Weights of a small waveform autoencoder.
Model: 7.46M parameters, waveform 16khz input, encoder arch transformer, encoder norm layernorm, encoder moe expert_choice, encoder num experts 8, encoder layers 6, encoder width 256, decoder norm batchnorm, decoder activation gelu, decoder widths [16, 32, 64, 128, 128, 128].
Training: nadamw at rate 0.00087, 4900 steps, batches of 128.
Rows from block 9 of the decoder of a small waveform autoencoder, named by matrix and row number. Rows with one number belong to one channel. Each number is 128 + 24 x the weight over its row's rms, rounded and kept within 0 to 255. All counts start at 0. After the name is the row's rms in percent of the matrix's.
After each channel's rows are labels from the 100 clips, of 14976, where the channel reaches its highest value: "responds to" is what is common among them. Only what is clearly more common there than usual is listed. The data: simulated modem signals in the audio band.
# convs0: first width-7 conv, dilation 3 (decoder.decb.2.1.convs.0.weight, 64x64x7, each kernel summed), inputs 0-63
# convs1: second width-7 conv (decoder.decb.2.1.convs.1.weight, 64x64x7, transposed, each kernel summed), outputs 0-63

convs0.56 101 [ 99 150 121 102 139 149 155 117 145 104 157 106  89  83 137 112  92  84 171  94  95 144 137 118 116 166  57 145 144 132 104 136 132 176 140 125 108 106 115 135 122 142 114 130 116 147 104 156 107 114 111 140 109 151  97 146 108 119 143 145 135 111  95 115]
convs1.56 103 [158  93 110 107 161  98 150 140 112 138 120 172 134 104 119 136 131  95 103 112 123 168 173 127 149 146 124 113 117 135 161 147 130 114 145 123 147 208 130 123  98 139 125 188 104 127 105 146 119 129 120 156 122 178 152 125 126 172 120 152 129 120 123 131]
responds to: carrier: 1.5 to 2.5 kHz

convs0.17 106 [146 114 133 139 161 138 120 129  89 102 119  92 103 114 140 154 119  65 155 149 106 115 130 131 102 104  81 134 189 129 123 150 121 146 124  73 133 117 157 155  88 114 120 117 155 108 122 134 140 124 118 132 140 103 157 154 143 117 155  83 130 116 166 107]
convs1.17 092 [138 125 124 126 148 151 106 127 168 146 143  59  95 122 146 104 144 141 107 109 114 168 175 160 150 150 175 176 150 154 107 170  99 113 140 101 136 116 135 133  96 115 108 162 117 103 123 133 146  85 120 140 143 139 136 133 147 109 128 120  89 122 114 115]
responds to: carrier: 2.5 to 3.5 kHz

convs0.21 097 [108 139 135 133  72 138 115  79 152 143 125 121 135 157  67 160 151  88 134 142 163 137 134 128  71 126 112 133 145 147 147 129 138 127 137 124 120 110 113 146 107  47 113 147 120  98 103 156 128 102  93 136 152 107 133 118 129 138 109 135 127 101 126 113]
convs1.21 112 [145 129 168 117 126 117 127 119 115 104 123 205 143 125 148 144 104 123 139 118 133 145 133 138 146 138 133 120 116 146 177 115 125 127 124 144 124 148 128 131 165 137 173  88 126 138 101 152 117 108 127 141 149 122 108  96 151 209 180 122 177 122 138 140]
responds to: carrier: 4.5 to 5.5 kHz

convs0.14 084 [ 94 141  98 103 151 154 120 122 128  92 147 149 112 139 108  98 125 145 174 132 113 144 120 133 137 113 155 127 145 125  94 124  90 149 126 141 161 104  77 122  97 154 130 105 126 107 103 141 118 181  80 153  84 112  92 128 119 151 177 108 138 108 145 132]
convs1.14 086 [138 119 153 152 168 137 174 137 138 125 159  64 118 136 152 145 163 131  89 119 117 129 168 127 158 138 105 127 108 158 148 129 137 105 135 140 132 122 147 135 142 136  82 120 111 148  94  94 127 156 115 134 125 184 170 140 110 109 105 147  81 151 106 117]
responds to: carrier: 1.5 to 2.5 kHz

convs0.47 105 [181  92 117 153 124 152 109 112 119 102 114 107 122 129 117 108 109 115 126 169 157 114  97 175 130  85 149 154 114 150 164 178 101 120 133  90 127 117 132 128 167 108 136 140  92 130 126 142 103 130 114  73 143 161 132  85 131 147 154 111 127 133 100 133]
convs1.47 127 [137 146 145 110 122 175 118 145 127 109 133  76 104 144 127 166 141 149 109 172  78 143 117 124 156 111 195 142 133 132 138 155 146 118  93 136 131 141 150 118 115 137 120 144 140 134 122 113 121  95 104 145 116  57 135 132 121  74 120  96 119 135 121 145]
responds to: carrier: 1.5 to 2.5 kHz

convs0.1 098 [109  90 104 141  95 142 102 134  94 131 150 112 135  94 118 132 138 130 100 138 143 118 179 126 136 135 135 159 131 128 172 127 167 134  97 136 143  96 114 136 117 133 147 140 179 110 130  81 175 114  67 137 133 130 117 132  90  99 127 150 129 128 181 117]
convs1.1 079 [129 117 137 121 127 133 116 118  91 131 126 148  98 112 133  89 100 122 108 112 110 103 161 126 109 121 126  80  85  83 112 146 106 105 126 119 161  82 137 120 139 144 158 169 137  73 148 102 140 106 142 155 127  84 156 142 140  94 116 165 125 141  92 102]
responds to: carrier: 4.5 to 5.5 kHz

convs0.4 113 [109  83 139 126 146  87 110  97 113 104 119 154 138 127 158 130 147 126 126  92 130 141  93  96 129 130 122 112 173 122 108 103 112 149 143 102  76 139 134 110 101  95 141 172 164  97 106 140 129 148  97 171 151 112  78 155 143 137 115 146  92 124 134 136]
convs1.4 111 [134 140 166 110 105 123 109 119  82 124 113 169 131 141 137 146  96 141 153 153 100 146 147 127 117 145 171 163 152  98 155 145 148 105 126  81 128 150 152 105 126 121 166 111 116 159 137 125 126  94  95 102 151  98  86 105 120 126 182  91 137 130 144 146]
responds to: carrier: 1.5 to 2.5 kHz

convs0.61 108 [116 117 173 141 147 138  89 119 125 119 169 146 129 152 101 141  93 120 125 122  96  97  86 111 173 139 135 108  57 112 125 156 123 168 142 137 129  80  86 157 122  70 141 146 118 131 116 125 148 144 135 149 137 142 127 153 120 133  96 128 105 126 131 121]
convs1.61 082 [ 80  99 143 178 153 128 182 138 137 142 126 104 110 129 152  76  96 131 113 140 136 137 155 160 114 120  91 150 140 129  87 142 114  82 133 118 127 121 123 123  88 150 105 132 110 119 137 138 166 142 124  91  98 167 138 133  86  91 146 125 136 143 121 113]
responds to: carrier: 2.5 to 3.5 kHz; frequency hopping

convs0.20 085 [135 107  87  97 106 164 144 129 113 140 135 114 120 118 115 122 128 139 117  97 137 132 136 158 121 159 145 119  96  55 142 148  64 162 138 141 122 136 154 148 141 175 145 123 103 118  84 117 140 132 145  90 110  72 109 108 136 140 119 134 124 122 128  88]
convs1.20 079 [132 126 130 132  94 119 135 140 107 136 137  90  96 105 149 148 146 136 113  97 120 130 169 106 133 149 153 162 132 153 119 106 153 147 123 146 126  82 133 119  97 141 140 130 172 161 134 129 142 167 131 154 148 193 124 127 106 128 110 172  55 118 130 105]
responds to: carrier: 1.5 to 2.5 kHz

convs0.29 095 [ 85 106 131 120 105 133  95  81 133 135 141  84 100 107 127  90 131 104 200 131 124 105 112 107  96 168 115 117 130 157 116 107 131 142 115  97 137  93 145 142 108 123 124  81 105 119 106 107 127 118  85 148 163 133 123 112 141 140 122  88 109 153 128 117]
convs1.29 116 [111 156 142 124 108 136 131 106 125 120 142 103 121 191 146 120 142 168 118 135 175 139 138 135 106 112 137 147 159 152 167 108 149 177 192  78 132 151 105 136 161 140 139 113 115 132 100 132 126 136 176 129 155 135 143 101 127 102 137 132 146 157 134 157]
responds to: 4-FSK

convs0.9 107 [136 143 126 128 112 118 108 160 147 148 135  63 149 116  96 148  92 140 141 165 141 120 124 184  90 116 130 116 110 101 156 130  77 119 146  89 155 130 118 120 102  99 142 137 109  83 124 153 118 142 113 100 138 116 138 171 147 111 176 113 150 132 143 135]
convs1.9 106 [138  83 127 157 121 108 127 150  79 122  93 141 140 127 112 137 149 105  97 112 117  95  94 119 113  79  92 122 148 128 160 110 153 126 127 148 115 122 138 148 105 130 151  95 141 159 130  65 156 126 158 136 133 104 127  89 133  99 116 158  99 129 118  77]
responds to: carrier: 1.5 to 2.5 kHz

convs0.39 106 [ 91 135 172 125 120 138 152 108 143 164 143  94 121 125 141 151 147 128 140 141 115 139 119 168  98 172 125 136 104 121  89 116 113 179 150 118 167 130 118 114 129 118 115  85 146 118 130  94  94 153 145 209 143 146 116 155 126 163 120 117 137 140 138 123]
convs1.39 114 [101 111 150 157 126 149 181 122 120 123 136 112 102 191 143 128 160 132 129 122 143 140 194 139 105 135 181 110 140 115  60 140 138 139 124  90 117 100  95 143 150 132 115 124 128 148 146 116 151 154 158 110 142 147 120 115 133 109 145 140 119 142 163 133]
responds to: strong noise; carrier: 2.5 to 3.5 kHz; frequency hopping

convs0.52 095 [162 137 161 132  82 149  96 173 101 154  99 129 150 114 132 136 180 132 157 107 157 117 102 136 122 140 119 136 115 159  90  99 133 117 143 112  93  70 144 131 141 131 159 108 134 130 103 125 108 106 136 109 109 106 119 127 167 164 138  89 102 135  93 123]
convs1.52 097 [118 145 139 155 103 119 123 159 105  96 121 121 127 139 162 156 159 100 120 105 113  83  77 140 118 127  84 107 118 107 137 118 110 128 128 172 143 140 155 130 146  96 128  77 152 161 117 152 141 144 164 150 121  91 131  99 126  86 165 151  92 111 117 115]
responds to: carrier: 1.5 to 2.5 kHz

convs0.43 092 [183  75 115 115  86 161 113 109 121 105 128 113 110 151 116 147 150  91 135 171 108 127 118 155 120 154 144 130 155 103 173 124 119 108 135 163 131 138 150 106 158 117 117 123 145 161 148 155 158 116 127 106 147 100 125 148 134 155 114  96 170 160  91 129]
convs1.43 089 [122 149  96 129 155  93 162 128 192 113 106 126 153 165 101  98 127 137 131 109 183 122  94 137 137  93  90 110  94 124 166 133 132 126 134 153 170 115 108 125 126 141 116 134 139 102  82 139 140 128 135  79 121 107 153 134 137 119 159 150 142 111 101 111]
responds to: strong noise; frequency hopping

convs0.42 111 [105 138  98 132 145  71  61  95 137 137 125 109 116 154  71  95 112 128 120 134 143 129 132 133  71 115 132 163 113 125 162 148 130 164 116 126 105  79 109 135 106 126 117 133 160 117 104 118 116 123 116 146 125 154 124 168 140 157 166 119 118 131 104 136]
convs1.42 135 [160 120 121 112 135  99  81 138 118 149 121 165 106  83  69  83 100 110 128 108 145  86 150 116 105 132  74 132 133 119 183 143 116 145 147 151 133 135 127  92 114 132 168 145 123 119 116 128 135 107 158 119 164 109 129 113 140 113 147 145 123  99  98 133]
responds to: carrier: 4.5 to 5.5 kHz

convs0.16 099 [ 88 153 141 105  74  79  92 115 136 127 135 143 142  90 124 131 139  88 134 128 112 101 144  96  91 149 116 102 167 127 102 130 170 174 155 124 127  80 136 123 117 140 132 110 163 131 138  83 116 130 106 145 114 115 113 129 145 138 118 101 146 135  88 155]
convs1.16 100 [187 116 106 118  80  97 111 126 128 146 101 166 151 129 123  97 125 110 157 127 110 131 146 113 121  94 157 113 149 136 166 108 143 130 123 112 109 131  88 117 182 151 143 113  96  88 123 137 123 124 129  98 122  72 139 117 122 104 111  97 149 155 113 167]
responds to: carrier: 4.5 to 5.5 kHz